python train.py --train_examples=26041 --win_length=400 --mlp_ratio=4 --layers=16 --width=128 --kernel_size=3 --init="kaiming_normal" --lr=0.0024 --eps=1e-08 --batch_size=256 --epochs=114.0 --warmup_steps=580 --weight_decay=0.2 --adamw_weight_decay_other_params=0
Rows from block 7, named by matrix and row number. Rows with one number belong to one neuron. Each number is 500 + 50 x the weight over its row's rms, rounded and kept within 0 to 999. All counts start at 0. Numbers have three digits each. After the name is the row's rms in percent of the matrix's.
# fc1: MLP up (model.blocks.7.mlp.fc1.weight, 512x128), inputs 0-127
# fc2: MLP down (model.blocks.7.mlp.fc2.weight, 128x512, transposed), outputs 0-127
fc1.266 100:447513457467472501510540519566534533474504484510506492496600452506551527403535443457410477519561525586545577527468511506537416511501577395526584523493501548538595456497487523479465530560522505474467524402575556488494469549473479464516439564593563458503559504556430476441494458494465497410531556532573478422491461598477599385522571562478467595436513471525527383467450564407500506470520
fc1.267 083:548327531499493506518433524464425483430384509493507587500531505441495384483483466576474463532520486524489447533519531550495486454572547495526621539510395462514510518459511494560496478661521516403498484541470495507550457449502536443508473515409413554476504464506536554532485485495491516464536536549585479470588548455589600524501549540590470524478540461464457530466580460440480458534566
fc1.268 081:510586540620483525509410623442438514422597510503440419508482458453495453450564564518504527415462429480453483496462443481546533538407597427642583486478488486449493449484490528471457529671451515518473509521528487514485582524471468465555541577513492444450497423474533464476460539533512453441527487475419443494468489546477534473474507549497544481517578445517490509460468469431435575500459
fc1.269 090:482572497500543458514502509522533413536557594484521467505526531532405535471606481517520534542508504499572580546482578411507459526461499524531511468547572531529504527475494518531528589454546429441482547572500419472460487528536544493535511485665470460661490504492516516512499421428485487514588534445468528484525515565430465462529570442542404452481517421435474513457540556420405481391558
fc1.270 092:480501512507670506445498547548455488563569553497492515525549412508501573492590570544475494459571520518471519434465471573471448464510516509503561488457532488645500560489447512568559511558521461524550513499480485541563337434517520500556519420478473614589502523426497454482479490461557477416557520469469487486525544537458584427468646552485499528492559481514432529447498565507521531468512
fc1.271 108:462440492428516623550532574547536498490529531429481438557487416547499460502518545524417467445492494448506639525577441554477506440492519492490535354547544521549534521541445516535442509510583504553505480489479429471510553450466431395510397473452586582391486578526504484522465518583487474522528436497537485494491486457433556508502421515465487600545531529478480484617463569436520456476487
fc1.272 106:526484596418555538542443440492490470496503399580564516589402503527552510402484528559504550536493439516549529526548442461461511531481537440478489571519548496540479499551537518543488488504530519514491483565529452503584526493523586529509464528477463515430550646464520496482526524435508508584488502553408597545570423503620454404548572419540494546484534470494554465553428446493555402446574
fc1.273 080:503542408447468398473479513449509518531495463506563484468503491453433495556546525495532561575508502512501560489479552434550520579532523488510422554471455500460428492560468491474469607590439561477496420569569510578480579548468518537411375509456451509496475528541426417489542491531542518510414534537619466534433480581568517548507413546481607500554433515491501479585465453548439607482483
fc1.274 105:520493443474531463389561457551486526413495481546520499505570442471491583506471534505461444534554487567517476534499556387458522527405543475478513548479522511549457584462484532496544516507480506540577470596505493486518601639485579365513471510499519589421502542450585375563444445488517566529567494563453548527493467509553525425525481497491521550463485408432552500528474483537515563396446
fc1.275 131:461453476473603394418411478533464570500580558456497566503447507508641509516502462515517438509492472492589494478442522523446533488478517616537485439552516528533418563539471482446521467519481475492438478483539451572521468565544543486502459352526446568440446488521526508536440564459375508557529522532617546461462566547449477532517503436427571499454459520526450485506486411439448481530466
fc1.276 107:416484566554543480485525564483467451518562406511515419516457542534524393506507522520534504433535511474544445474459472527397450485468582453553552568447411471469550534459494445477569473503525504426434503527555447497590490573509482471485454487496470573518554458417512526598493481537458573427515449583504521446528518536477499450525452574523553444461492436629431541502472423430522560626590
fc1.277 107:580524458521480482474479443538615427460386478456602515443438490533459458509517559494555458525499564516517464469597490511463660482472449390462531535509510518507523402558594514475520456459483561536509561561488471507415520510524548537567421489389499543487498558592519571527525463517508428511450500542527450469380543449537509532575510495477531503459496457577498525455495483571504408580490
fc1.278 093:539582517449599358490578549535520497498558549507512441441687518556448598513504485478497452503545549464540458604381452489473460484480481538512517530487462499556576528484530518563541545511509459464487489485502517404444531460560522482579491548457522509624507549513552498553495511512546515488534517517565516511473516468512436497484537488530383372488566483430499438502539550532485562525600
fc1.279 082:488448463576545472484548443468465503485475646427515506555540422480481576534511547562453442427476471563537546475460487534469434474520577529547428475480445553504538479475583571582495504573610513485542523525509411512527540442545528490509535550460457494455510523427519619499404523462372434625584487444539428468539446525541525501551427461535457515503536528498462489545454491501591557511549
fc1.280 092:502542549457532525443539467513475497523416491576530581527462515514477513589357691542483472529510495507521446482538572619457517504442560512511478523462550533474487561521500517508488478585484475469524430386555537520464528516475490602537463507523520443493490513442578510524594539453463538557515499451494594458527519611444523568529507536483498463582551490580525495533467448440414383496518
fc1.281 084:476518428443520503505571462556463500539568520421518508449476475507507570542457465446449512563506550538582560553498496549574523530587523446545491524428422502461502503509597453525545476615561495437489534554592554505435355445578557496540565562512577548450526507568525437491495518625481512533486564499540444518426589495461514503467418600470475406533551498513477551458471558555452462478509
fc1.282 097:611434480517493570497570498446662531524516607341452487603547467551505473400527532510500512397460530521540468513482496589473579492511501519524376461484561540493503491476524429535557541454516478481541495503588466503524497431514582483527474541513469483451488560436512542573504503451487537487476521507564514559546492562573476537513388468458448564456563580484524412456495446518504470539483
fc1.283 094:586501437497536522596558469489551487520487578497483433454445531516625543392449503456497511547519484468495591584494489445495638537523528550596548555492469554493501570479418576484586521444489513504503486324558457461341561416465519539455493501514430471449517522544557471494512536482536538550564497480494487499465477465528492559494475446503504467500573436450542443553462493558470504516480
fc1.284 099:596473544390477525503563459505475490483491586570534539475375491488465453437442440507451499480526591486482528532569462545460550547557506502504553354469518489538531576538452513558528489449529562543512465530527457489455452540515584548371516490578492554365508462533529510431440494472440511530491476470491563611536455490483513436595482454498512530452517452462530479448495479462509569394603
fc1.285 097:474477540561535441517432558459444483451448465484506460470552463419427510657450522523563460523546512534475458524437528413530336478505515522524536385476463491415456478478484565564393491485556471475480494543363589413526477543473408589545486452567571554540483529534497570450552514513556500518504503435503537493431501524436529549513464500494582456453504538511486430491557563505495493515494
fc1.286 088:569447463434466530482632431531568480539437486475503558553723471551484502487521540472491503465555517497458526416446575528489471495548481480512470471523600514534516524458560594505568459535521557511486470522541522525519453547472568516539552499382451550486537482549507580506503465402533446475359524532448544530506510562538571515547502498448440480556506522497534536479432503531478456547610
fc1.287 099:562423538436509495423460511509492608562566538572491445484596431525505532491546503548463450438542471517451506482497530611492539359514507519478497467491495500461531425491536440508481473523511473483506455373503472576477456478472534471460436545643577488317513484563488474466550483479519520451348523486505478559475487520579463511512452509495515540503510518473534523431622496493523560467482
fc1.288 082:456464424507439558495444477460533581537531428518414505498527452565509516492514505555474448530495466523362507523525552429515487458576523473571522506502437510473385529454490509545538508484579555623518437558554520552491519375501571547506513500510493531516465517554553503489392520442540479508579434475408461481555593583522451546432549490578584512578518457482471497496459504483587398408479
fc1.289 115:483492524483524553443479490445468525388479538364507548538509571502446401527501480539499557404504505539420503521488483527468474403631488525520510461532525365515527440525457457539498542494513472513513507505553528501465436481450405401523528526494487543482569485508470556455520503526534539578455590469559502487493559366534359463517447540508460540598427575540463499483447463441531565451541
fc1.290 130:503474497455380511628494613576490504547423480548443520511516505553450581461404546489483483531617409483528449385515414445496537497509455465458629588489523557514517463439489503564523473493453571553520578468533429459547542523504519450516467513502627548479398481518473502471466490600480474496462508488489513409514503423440382512517555515532477502443485468511476509522484554480464528474452
fc1.291 114:560454584537539523499611509477506495610446532466431463471504481589483511491521467544397495531465551556541609478479534542501505567505491453609551502546498546476454419565486428557480537529394554462460453471470446488455547506499489490531490422521459530458519582492581451459495465473388342533437465496508502528452504564491399513480492480459504459539442507477527530534433501367526479405538
fc1.292 119:482470528493562576538545546453504541524460543424590413475486471324496435483474481500428513540417512486525501482466461482505467486487434446433494468544465523486466558412564542589542535531477480432482541520498434436507573608466435439504567527504522572485464600447460442540486392503441511619498562493522542494488488488434473539459496522514472567515563448514550472478509429644516445554527
fc1.293 093:568530467481536552448485524517412531595487623584395508473480464527493599473490586462505499488578494436495505503568535562483494515470484511541486478528526523566462564456462526514547557472518420446494457439434536517391455398487501512486542496457462520456538455439464555556584511410431531509498468470532500611494538447494507551436494445486486593563506534506568487488489595580590536563367
fc1.294 113:528564558556531509481641503505410479473479539515478547512440448554486521525493498553550486542566535484527693424453469531509489432523507471448485571564454455570519470489428503527481479566493487553447486501547501455526528502509512557459519418524563551553437454430481434599455502602460449560528449512519472580540461485381529513475452522563544457448482543523492482614384540435501550497532
fc1.295 108:527574440498539508505507531525520559481555517575495434519514447455518485508429507574534447420456469526525458439543560507491464513534558535574445406530494495475474459512487504460479431330561382528523579514537507503530615450470592537566540510378539526595510506432552466494635503507536438465402492562518547517489496477495513526434532489537532560463546490593520511563601477526474455531550
fc1.296 093:558504446396475574469494575530516525495454406560497539465462425426481533495656488430467499561539495403521469487406562600497482504521447457539520480494522467574470464409490514475534501534555503439517570572485505530516581552374439526496404570598448533470592457545444489489510463501518499491514529413516446592575601517501552463502455480464477504566450473496533514492493530589496540486526
fc1.297 115:511505386516548487480479489523591506469455446466445633548494489572534567496574499536535460564419523509489525560478522416471529406516496537475528468474481621538445453517516596515479516580449530474492541524427492462580542519541533454433506544523409480498549514534596423475516542480521479456396559420490608434527551542410536488509507490524508449470510548463444593515511424452589480401468
fc1.298 094:461453584453452460449488426535496543470492527557596556479491358472556558512458567527443414473489512560475542566544522442529471457597451594492536540559488459510439486571520495481502512480546564547483419407498547383508574408558539438511480591596433405513471492473553490509508525484531463558485557515465496471540459450479464433508440492547517436501480520574554492509516366454535491550455
fc1.299 102:464473465480632474467407465518529449490502541481411555484439519510415551545519556582551504465500557502594523477519470432446487475454559509523470502475459559441547479476418419450406470443528495431460538498517480462509532562428449540520519488537530457598498552462450504517616441459470537482435572528426450541514532559568457555473569533484464413476495548501507491618512396486519369468427
fc1.300 122:557490486589501450505563572496512489374476464558434555480473517461510566500525500506466523522517543574559446513530460471467504487513558476546512481537459503494603477538552437467452495596512437520501497515496405457446504446482456536554489448489565615538575474541522473598598382451353565498516503445517457592524475512462571499512562496479508398473497528572398442539418446562476524537547
fc1.301 110:421438464590530440462510523484633504647452404540550488459484522482479522495539409428489501447499558427518432498531472520556533399482541508544525508500484485546535537546502536492427530463446521405511472509556492527456525547493494525580439483460402577450554509437502563474471535447418542537384518483499445533484502403559494553478444501435549564475452395450484483564553463542509555420544
fc1.302 097:506550444536524580518459467495492472524408535544424562544556445394553531509484468436557579632424606493521527541529516494536512442534503499492536497400430462590561413450508390530514439445519485470489445461472570507443470481435569487490482581519495428497470542474561482604567527480430449490455525582485508523527503485447564507433458561406402578519502510426457502534470548516476481542527
fc1.303 102:563511424468445385487404451570466565509588498512502555453629511497444606520502479536541549480507463501398590511424435468522512509482450571452560546525464477554479432514454483499447483450516487472486401424520455501555518411452434512470515587474478488499512561484607472514514547489509378518485425513460445498518522564590484525524503489582574456509440494554464558554537456441409451536491
fc1.304 092:422498668592526422525489451523442516471497454525509468554559584590501434547483484516481567475539545534461469460516542437523402554430491503540539399546531470513491496475440537509469496572500459499514529433542463581447487455539467465432502476588439448577452454564568413520593552442472488510507432467427469409470455481458446500482466471498481445522440450496452545536491475562507376509588
fc1.305 121:579529575476569622438471444462524482533482537559521441503528508521588547487513499535448579547476478454539533538507537462501487527574446497489565499414435546455515495502524530610576496464493570479513537408490536571420474485510468464394535421399574537448652525392538558509473512473564568458456524479536519478400524515532515497461419496475519431494512517526545481466573446511546607510549
fc1.306 104:533552474509613517473471560397569542488518591406555529554524467483508527533527510464571555436515540447533491523511491519522588585502535553500420453493528602477491383504488541555494502457480513528485508430439446553354618539537453509549471522515425513433454541474465485519534497384485502529536604586533508522464486557472593456506442413445503552432488498499479557526445544553532567495540
fc1.307 108:451415554452607546544543535467476519410499443479522509441467539484402502477529481602541514567533459519553514526502417515520466550415488481509549443533568528545532488505433511502568479486515621511504574586489539495514487470483521312469448508490597561372482552513521512477482614549514440405501481516594503515453587491430495498516478515450445543499472489566490533493481586548498468453531
fc1.308 098:522533481523581467480545543546478606495501551488474502555453510536501457568487558493534432534533496603432379510429528477481397538510480503476562467506477594478477523472488542570568526562517493491468560626534435418536537560433531503528561459396459483461470486551500427528512505508535585540533587449553436478571492504404523547485501406475564500489525493441489503515585553477499448540664
fc1.309 105:532538478543475577529511512523511436527501496552494469476506411571481522489452590568416426548478491543466495509430533577493450486400480628523531486470495567562448537473512501552539520402475507541466445581485497416569462423457569438471565430398519479572604426524508531578483470574536545534473486570503533511462575570500484504535567462591462504481546538450510428489441536581548553599519
fc1.310 098:529401607512523584518494482498580504500417564411494432507537516477417539499441577464505576490491498501465537527486513498484498572438498482573503446497387470551465521502482593503519486558502438523502508465531546514479487487447472494449497460481573584518587560457529497455384485537503527422428548487551451475478535641489507452480515545479521426462522518546482710538456434513434556481485
fc1.311 122:443539488456438585609512590460461483585457414421444527480474451443475445506517524532486553432462544526483424615519534506495531539508454463477515522481443462514585505457508517550490495555460501416512536521452491465427491523489557459530549582422591575515518472521509432457476419497529407564388501533428429541455523488508465563460490469547492481415477519601638592509521447497448487543546
fc1.312 099:557456545466553517435543543533437517480557403475531536529469555483468477448580568623445497519537564497546500404421485507508490467505506515513489376446568458453524428516502526473545542529567460564560498437505540539571464421506528565562424541599475559592485453502490527459577456445469483415603537496529430466460569521462478519462475404512419502538472508556485427502477435413552424470467
fc1.313 126:544519589534523521578555518421498423539532518516481535477556486573498491502514533539495515492473480524528608484529486512489476534527408473506477585543590518544555493514497521481449483488576386534554560514499461497462465473519494557516492502501457457540462471455490502484540495525441505495424480584520462519487515591521544513545581521526476467542538449538461531513441341446558434550229
fc1.314 092:538404604464517449413396442528413430517387413558487524471433444437478515518416530546481402574489453450497467472500504585522533445526550469523457467496473538563546562536506453480582499454527508492453553493452472510544496464465531486472426610490492478426440614513475530583504497458483561581401421471441475546506497520575481436513458467476490534480550436551510460529454541438543547424498
fc1.315 106:520540550499491448430541431488607419544470585465448494462569514468505498474585450475579441487488494498442547490653515500471477630596418494518483443508493612551566399515504492555567519489495483521527542549546410507414452415513555500600589428518530557459463565536520495484478524451435455476519420517519506415474499514490486448509447493564498497442482477474521399549553517483512519563514
fc1.316 099:511597445498550414518539550489517493498541532402509522523471458447449478554446502476500488459462505479410503477476559553523419446484468432477507651418555425592462503449563618506554436630566461492535512558521403498504482529519634482500465523449517469452538460482572468479478476473461562516424440478504547492474498508509453474507455458487455476575437452505391404478477512576503439443470
fc1.317 116:553483419526557595459502486497382472424556475578603492472544566590512430502409492526578510566499578477505502524616412420473640449411473460464526474504568608493551532523460536533500555475518536529553487536500488502482551509522546492508433514480587524509465531399505499514390503481523525464452534527571588536465544538456464512552550499510491480461457440475508566506458604448535521491541
fc2.266 098:502438534500502469508503525529434541462477524536457456520597463508462388516519596515432483507420497408500497491447479563494466475504599502444501526442487539481474598467517485510415452515464462466562552570556524486497481483508509490444413440497382457540555515443409490446472538446616449433475463407492524529418473613522515601490521494585578465512454493458472403606504535598505522534455
fc2.267 078:461566553515444525454550488486445473515452515422511577450434464514525556387606527606460501428460476507482447427516418428579422550507511477498495602437632550455526523538462494478457485616519516446520536568475480500512426535412509500584437528440579513478527491551496533504461562564527543481518425527579493535599527478573412469455509504494528520466448545536474498512499564527478604477546
fc2.268 092:591432479489495495443625555494438506380517437456549470504463495433509599477483436546562512423539540461562574501492543487477395426498463585441449505477554510398581519484486471503447463539355481548559483478542457505465515545420452449459400569464511548507476511564457466437499578576507512457429486456456538516504530568489438489557464501538561424486520503522580484550466527465548536554520
fc2.269 084:582429593532528470511521553461544529580521417551438464551522624501558472491459462522551445517499501522556570485536462546444552511519508472421576442511454517461417476470550454525519403485514540538429535441509538447467525471525496576479538497659525474591626487526498491496463511442540452462400441500509489520571554502540534473495407456548398519540472560511539588579482505518520508451586
fc2.270 096:499470527604408445552478557489479487524581467521569516468523401478470466497492573481540499466477529507553554463445552479538490473508423442528527513639572412430529495471467424562535443517521517576530473487513411449462355512479446580456539524466539512561622436489583470501441509435492466439498477506511497483518606470470407521513444492603521483521556566498420481530451483498591478437512
fc2.271 110:503541507582565549478527587527502602489557499483445507579509528453547533500546548542500448497553523516510480475537546451540495606497463488538500347472423511408518573512497615646508445453552498491466452528568493576524551554527400531540477559499511438439522480580507490518457451524532524442494511615548587484520540562526501528525600530576438541528492539464484495508511531485497534632544
fc2.272 100:539534508503473562485492485488484527470510614583546492459391589551481439532496536495457485472504464540462418551477420555492501502519431455480529514485480525538401449496431513560561489478496537542455478477442412524502496415458550522450523481475486494558572494532536422462475542408532429624593540468482437582545410506594570561618517542438479585500445527480458521479436432538484486453615
fc2.273 092:524484496595521510460544543547457476456529517478495539421519475479476517432408576492468489528437492482422501484408470567421512523513546513513495511520525475530493573472498460510475485585464475521539486525498651470494520498465514620487459450468456408507574410466446414535520504438443507419550409507585560506399486600538490510491618497537622462533426520571418518457550469533546414472478
fc2.274 104:462470480509546415493547464581486477519600487467563457424606505514489538567634527544528474529444478437530526542464572598531450475570551423494571494483520549497432453549590483504529439552530535577423498369471403485469531480482581522498503455490502493446486522507648401509573489491502516517411470522427475564482513548520510511449513489510474490530506571525542501403483553455465482421437
fc2.275 114:485486497503413497533492500536466447550550456538513553430487532553326481533388582423516473519522508492565428537541484440485467459545446503418550506543529452500564432471494509354528516489501590517562463561424499533477539511521484535504572473525431604385525453489503473473461614511532520478408485517589552452492511520499590512519588461491544482452583502444484450497525533541413516490458
fc2.276 113:497482538511497475609431545464437521461531603505450408528487561551472585519467376564540502449513528507567475495470511479571488473584518398448483607537631542519510510495492435515462478529460418506579488534458509510524508486491479485514540507531466506512550584494570516453515498504524553379449538469544449541502535532488538541545565413534527444517419554315575553542536524498516469539542
fc2.277 113:497515435520477428597393469607504547514549545482511400422530473457560561404463489564542555640549517518553509523546474537471450501484566450441475511477599468550534469441514458493467450529504481527524587490479539487509490440497499596497436499436653530438539483372456572425574512482505482556541501546469500470407518460465509503505470514495528518514496527458566484538486393433515540554536
fc2.278 093:464437511493439499461430479437435494456551481513492515412611529562533455534515517537503498412525540516442451552440448485433471519495475477522511448603546460411408479487598424533515502496538518441479493532516485450477475542583591522533492487476441446630543453446595379426492482516525434438415481573571490509447491505510537478484458516495370492567522520597500490501456462522449406536559
fc2.279 090:511515421410479549507543451451405581461517397396423468471509482500505443508458470532488541340426591425489495491502547471577537550512521517497521490552474487478507479542593532538381505549569459465503587494541526491553493519585579455516474548471478570515484442537516533491339510425399477571489503462513476506511474549549471422514515478483463495532535490466532428509551414516573465525459
fc2.280 088:508507563627483471545559502490462538460468435525534536464394574490495466540540409504490404510475506444442461503464494378472522499551490451511530513482383404554423542417539493517479542553535452535548499608566501500492540457458473489435534524516489510503505488490518532473507443472529560511485507461486440548620473562456478466562597467543438566533566523373421520464505417387522583526475
fc2.281 091:510479474538546443447449529400533550486503436492515567415416459455507477552480491442565450586396463471424391512401479427435443475507431523455495562564563536584468548511525562493527530607526538485562546422489499492525327531578539507533458497475474542389466481501515454449510508594524522495548473512507500475428450412479542462463578433489484539513512511526429519491560509498555516539515
fc2.282 096:533557478440511537478369460488605535500429434454462513448502501445484469457566483466478472380495522487525412578516541456464481464528456551473578438505438515473555532501536465493477457463497453472493492488592368505475462461501585491515465584478455521491472456559542560472475470451515506418574492458452438383469437544478582556510529487527459470457518474483529381565594479614537531577427
fc2.283 107:573521474513491545467522471457562597442519397475507498487451462509502498418486534531469466526517565584551560576480481488502467522455541451415525558499491476602527475343542546490516523457513453501507623644495479513513545477488460496574422533555540441473576450465497502485464590530497491616396517430457475438517515479505570469500585492504573550482459468568514438464478457511378459486497
fc2.284 104:648566485565545465462457508509461422549470450505496465494424476454545511456355474477480542472516503485473492449537575441507390536462498443485547468528528535479514547457493438484556402458480475513536527451505507478457447485407456419516586529461463488397475560516407554504463510527533465546503515593439507391497530522556514597485540575404476521580423530554517470484547477517524442420588
fc2.285 127:523501470465435512434481634473530507512525545449545479411425525516528467466457510394488533491512442424455521519423535544490553439467473507401548411525491569557500451517565528574535489481529426453537555526425406504452551408522502431537509483532478517532599531487484491526551534527469451511463577408434578470562500520530459485524554559540589555452453439595527400581423549489527470579509
fc2.286 078:545519547529559483561500506441581504504439524524400525458637535484584461526542596410504478470422472552484556490426504442539496527458449489475535450502454498536511540519552617424504499513512470542530448447514504507515421432482495433472562464360538574499479525551510572529487513433559494547588510515454548526504420498442504506507528457591484537521467464457511472632489503467444565528650
fc2.287 089:486586482538481490518449509542525403539501489549520546405590429470517501440543469504547530507506455471491483506613532450499524653575537461514575442431510493539534516516501451457490498569521543525498444631585463485495447546495487464504463516617447545357515489496548438487571500518505477484618432439441412437486472454460551514536457505549566411495532477577493525560435435466503490467507
fc2.288 090:541516527508527577545529493439470518408436498533483445492514430476502493470591480528457538423511480500459490444525478535507443591391423547499457523479447540497561559483443489574509420519465506500462416358472616496550454525537427455527571428534476574575527448482511503450592449582447449541548565550451553540545581416540552448510465494420504438501497568493479434449452523437437527440522
fc2.289 109:505523581482509521587464438546546435660569557586524496515483647490510540491578539483578539445443482471470506469434501488568439549421386504520582436527480517483511495534495527535467457476405483466492510595544511551543524455533537603474452533481430507520373509445508453490507456529445546523531415471571454483493522493469552499533506516508498458449399445504543484418520540497529388476493
fc2.290 129:655513545510520457476486444608458531570517515506501409488512457588560479504551428443469507454546464545475436575492483504420472480450556506459518538456469569460452606475631345547499575513541499588476474522505512445516462469472497537539484424525440544467488565515387482410518472561500465472512594559525454519484458462507527456501424550550554530472486415473491516470537503462481418546480
fc2.291 127:509502531483515478545433502456435481508481465425462515536491403410539438496473564523568513604514560484442538468614464441468488451511386650357464461457527499513547468530472474527499554456466479470562444526446519465591557553509539560555498467481441450482413500537591406528488532563552530522556477517519485551549483537529526551499547525510544553467502489560462519535628516591492587471461
fc2.292 107:495470415506502501489457571589469459429474457471477447554551508537371457529524432538441518471496487485502554455426545481596533501522548480448460388600601402413520449489538566550542546548482437559556543501514479484526526396432510464480518439527533520474471493559504527521484502464444509580470511533511475474464459535535593383565486487553573629553468566506479468493446507408489570559509
fc2.293 095:582477456484540455498489469562411416422441397479498461523553503514498456480524559462466425462551504554495580528596474516497438454577443449463419488507559490578493497500460462548489544465524499484472520598486483577574464493515523498587488549455502574499563498513447522361634468498468506487526475494499472397528633489443455531465460401563452436492453578444526512503508493492472436592460
fc2.294 121:505481493447486583559456462424506498563431444519495577517408481492485511423575475552481510458465425548514500466520504407623517566440403485572389563522635527535517428461408553558536470464582529566472478472556542478511559555531512495527532541518503466519575523568540427447443505507444565524525560503508598438555458498488539538471490548575543552487478496413506446458562417504513524483563
fc2.295 095:548453454491420512469532522487478501422543491511530487541562414540463563489486422517507460498585495473465538528481628434431514370516513540547463449473512455504494549481443518478534574319549504554496499518600416559516515521416543538446566520370515542541462547555492509495474452541501514507575545480507506521454506499494419512445485400499550534453532449422488541407497503465407579460553
fc2.296 084:596495468516514453523460531555533577551449580544484510458568453431499503532434486450498542569517451545490570503393493465497495525459547438422537454555470562473555445458535538415555503652487475510486537436425527482436536510400516528505350446531462517578463517458504553501529548437459459438506474537537534518469635467482494450419545533506444504509417584473477492472432444474495433498566
fc2.297 111:503501500593461525459504455484585518440425577439473473524512526444500459560436529481467487579445397454490484567588489546509505608540425408471540470532503361460390465474477498529512622573471489599483602471464437431493504479446456496521450564544489513560493521395550471529517541524482514538655520488501509515503456543560496554473511493538518506493456393524503502523551525471525514466422
fc2.298 089:489489524616476467559442510501571484457492522510529486515463342471541479427518432463512494511481525433473567540486524565511470480487553521509538463458549605473458545593601470564534489481521572474496499597515411489535482509527473492502546431575510409502473453550509555530426503495506488632534488522402461577517554430478547534567578538485585530592588596402528480473506532513546448519460
fc2.299 101:565492540468359547523548442561490458498575437502471407461410567487559529454481491546576499455528566571566441508506531520397484499518475523514567518551495499560436462503462499446463521534457472432516492477466462509483496563506471464502561438513513551526528550533447464542509460558542395446438553606534511401557482621478396476556532497501554467462508498559430467397510488462550634494447
fc2.300 114:483495531489499533532474344447528481545457576481551477516475522569483494600433554511518538513479554517482469552445554494470466498545490491467462588549393437580597498516405505559519498597529489498484542413444555490436513498583466514488550528516511525495568527498530488424540496456515511504404490561491481497594452510589496399428547421479493460511421470474511531422599372596530534557496
fc2.301 101:466544443434540532516571531440554528431539605540515555485493485437543504470493524526454453499476473478573398518442490518393599498489517461506461506419546451513566503504503469555579513530490442480542582427472508430560566502414459425440424574415561531489540460525556566468537580470585565513532536494513486459477504401549577478499375480520512555507566503560531471420464537470534428401530
fc2.302 101:513478513389472491552476506426480543434514510533545467490572471531447517555558573424552458612547467423473510465602527527458512528461431529543493471548521557487553619442494516434530456475505487462479492532540432548426455560511575494489495562471542430489471519512570579507557398539538444504577562490416534599519486558450463453476561505537447458484508508634478394446478546478470517610469
fc2.303 106:525480559507511480511490436479478503505603500470534546584556506446517365441539443546433539515469470466375414470445450452488546516587610548519554593520518551482407563490485483475539498500485509491501506552480500514479529505573505391485598482529540459487521485435565436423529493507425588561498594584509461510596515499589536467527517652490512472507519475440472499505467438528423461472518
fc2.304 095:415504667445592410463505560509530559502489494480530555507526551535425461485569419546498533549528463421455564473502491589415526409497524468552520438415490514529459442520543519569479478468479437529548569511525573572476559539549430503474479523532536480595484542447555464581558452484498489442460436437469514567509425479455626523558455494514526481435523482478570531508514534455452609503535
fc2.305 107:510453478550473386559481506388408520465555510502591504502496468454461449546599534523518551467548455545541476522551483546586542427475533455477480457568571555551525455473464463469510566423484508530517594655517502476514407483496526573581496485466544516413621493518388503464488492504537468516491577566491585504405454440474538484441525472496465489405479514486486479482475548449438409519533
fc2.306 106:463452465542423507497617471465449490478510475495416518542496506455545480423507562530514454494518434472435542464471445464507459412567478456552460507569463401509490510533499447551555476457532475531443541514519529459418608493490552561488533557434600555442432612504579453507508443467591596464498499467521488439447408458488448528525562498559547537511497518530490565394491457426643464550450
fc2.307 109:492534510542409453423458566408504531537519540452539565488483559546563497473481363539485442470519505504443512386525518502556531444527530550486487398495487472529359565553524552553474467497525475507461498404405512517484496550445451608558449502534476513386455519494502522563502568565531491433535482522531532495523629432506533503428471490571548453508480480459522496473528456452643540447465
fc2.308 109:480455451465504518547448483517386458469525462427465443558418515508488483591487480505536571455497374396550468491552484468602502595535439500495535498483510525505433438537537532570529446630544426486466536437609536438541504445515565482417546480470469499428439547511473470561538421456572571465472429483473530533553426556591498444421457423517533492507499468559534555453477484501512454539546
fc2.309 102:503513511420567558381509509509540567442413576522520441469466407402457553527448496471528529552460489430500537463455503427498519563514505466441562512487566450506458545466550568542419565474423512419495502453574448530518483534496511560477556463491503523497483513564481426411490550620517569474463541527552529549422487540562475543422433435549479555547511461580509437615438518497499427590455
fc2.310 087:541612621500523485520536523481529495454478466508527469562503553519628537518499420511451526458495482491453518399478545471469512524581556498505502488536681459497443484460480560493478425557425587528515448511462466438545497532532420476506468452474469509533530504551532548532490572509540500386560455505619548497485494542462480551495477466572524472481504511413450651553501548535403465427460
fc2.311 104:355474510540548549493456535499474479530503499384499445501489437518499511414450522525482436467499497486496484530515600502538474459562592468455544499529582497485463462462456483421532479590474573425540448509387518427441500499453530545534599422464429502523555539464468398466547411453567503549577523530525572439387545521518438462480480604416481487418523509413476538500460459513478517505563
fc2.312 095:500552489524475494523522599558518488418542574455489493482561517540492478447485472541503501465438510495580486530435535476436567561524441455526534404572408558500503493556495529514494550632482576444489426509521487544483433495510519512453415525646525511631571440539502431553551480513496497357469484577529547554529568478512505524496513476451391539525543527434535394463483537546565560517525
fc2.313 123:450463513492473525515503533451497484495545448527481581573538519439467502538586522462545495430504474506500513462455514434598527522519521569547489474448376504447501558559554570510463557490507435484508493469676526454562511499530483553498508514484468537527432564533509465575324446449556487456539494527474565552506501570538534477589478485592492499507425404508511495546501515502517587495328
fc2.314 091:535528499620530439540539564565529449585493555529445468517482450535515497529479365583578449556472397506589451458574443524468468628504548516498462416497557574453472484539533424521473518524486542519476540587495482509528573522436524338512386556520486493448506434523535465484522503554560476570580474448451512522533484595558540530477558469466548496480529541483482433540485453511534491481484
fc2.315 104:434488542552526477519502513490527527537538442498496461487622482540594437412471454483399551496532568467522451536661511496474521372434537433470521504481455508537474514497550508511530490449455469502493489426540513450415454429432465494584610484542448547495534458494548429549517527382519517514521583489448461556500506496530508493536505446485542532477454492601463389507468517572620532506598
fc2.316 094:603405513470485499481594526479490541502522485435579544469504529456585461479541545491467481460486470521414518486529521421445452512508482503521489640592482545467449432497556575515523479538578471493500551366549445463465460583544514494498483542485460538476556565507600469441576527545453564539468557460451492546527485520548577489500542484625480519478478460432485360509512489565408508520397
fc2.317 115:601579469453473538554427468427448551528489555543434432473532537481527522465427485619468518490522495430378577510560515546576525527478421515434459460460509456515495553423461509530444523525563517481569502559434519595407553419497528467503528510512526446476552479586555513400497510503481481478519492474474388390469545523475505519417466546440522567524576545580502467382476513429519479514506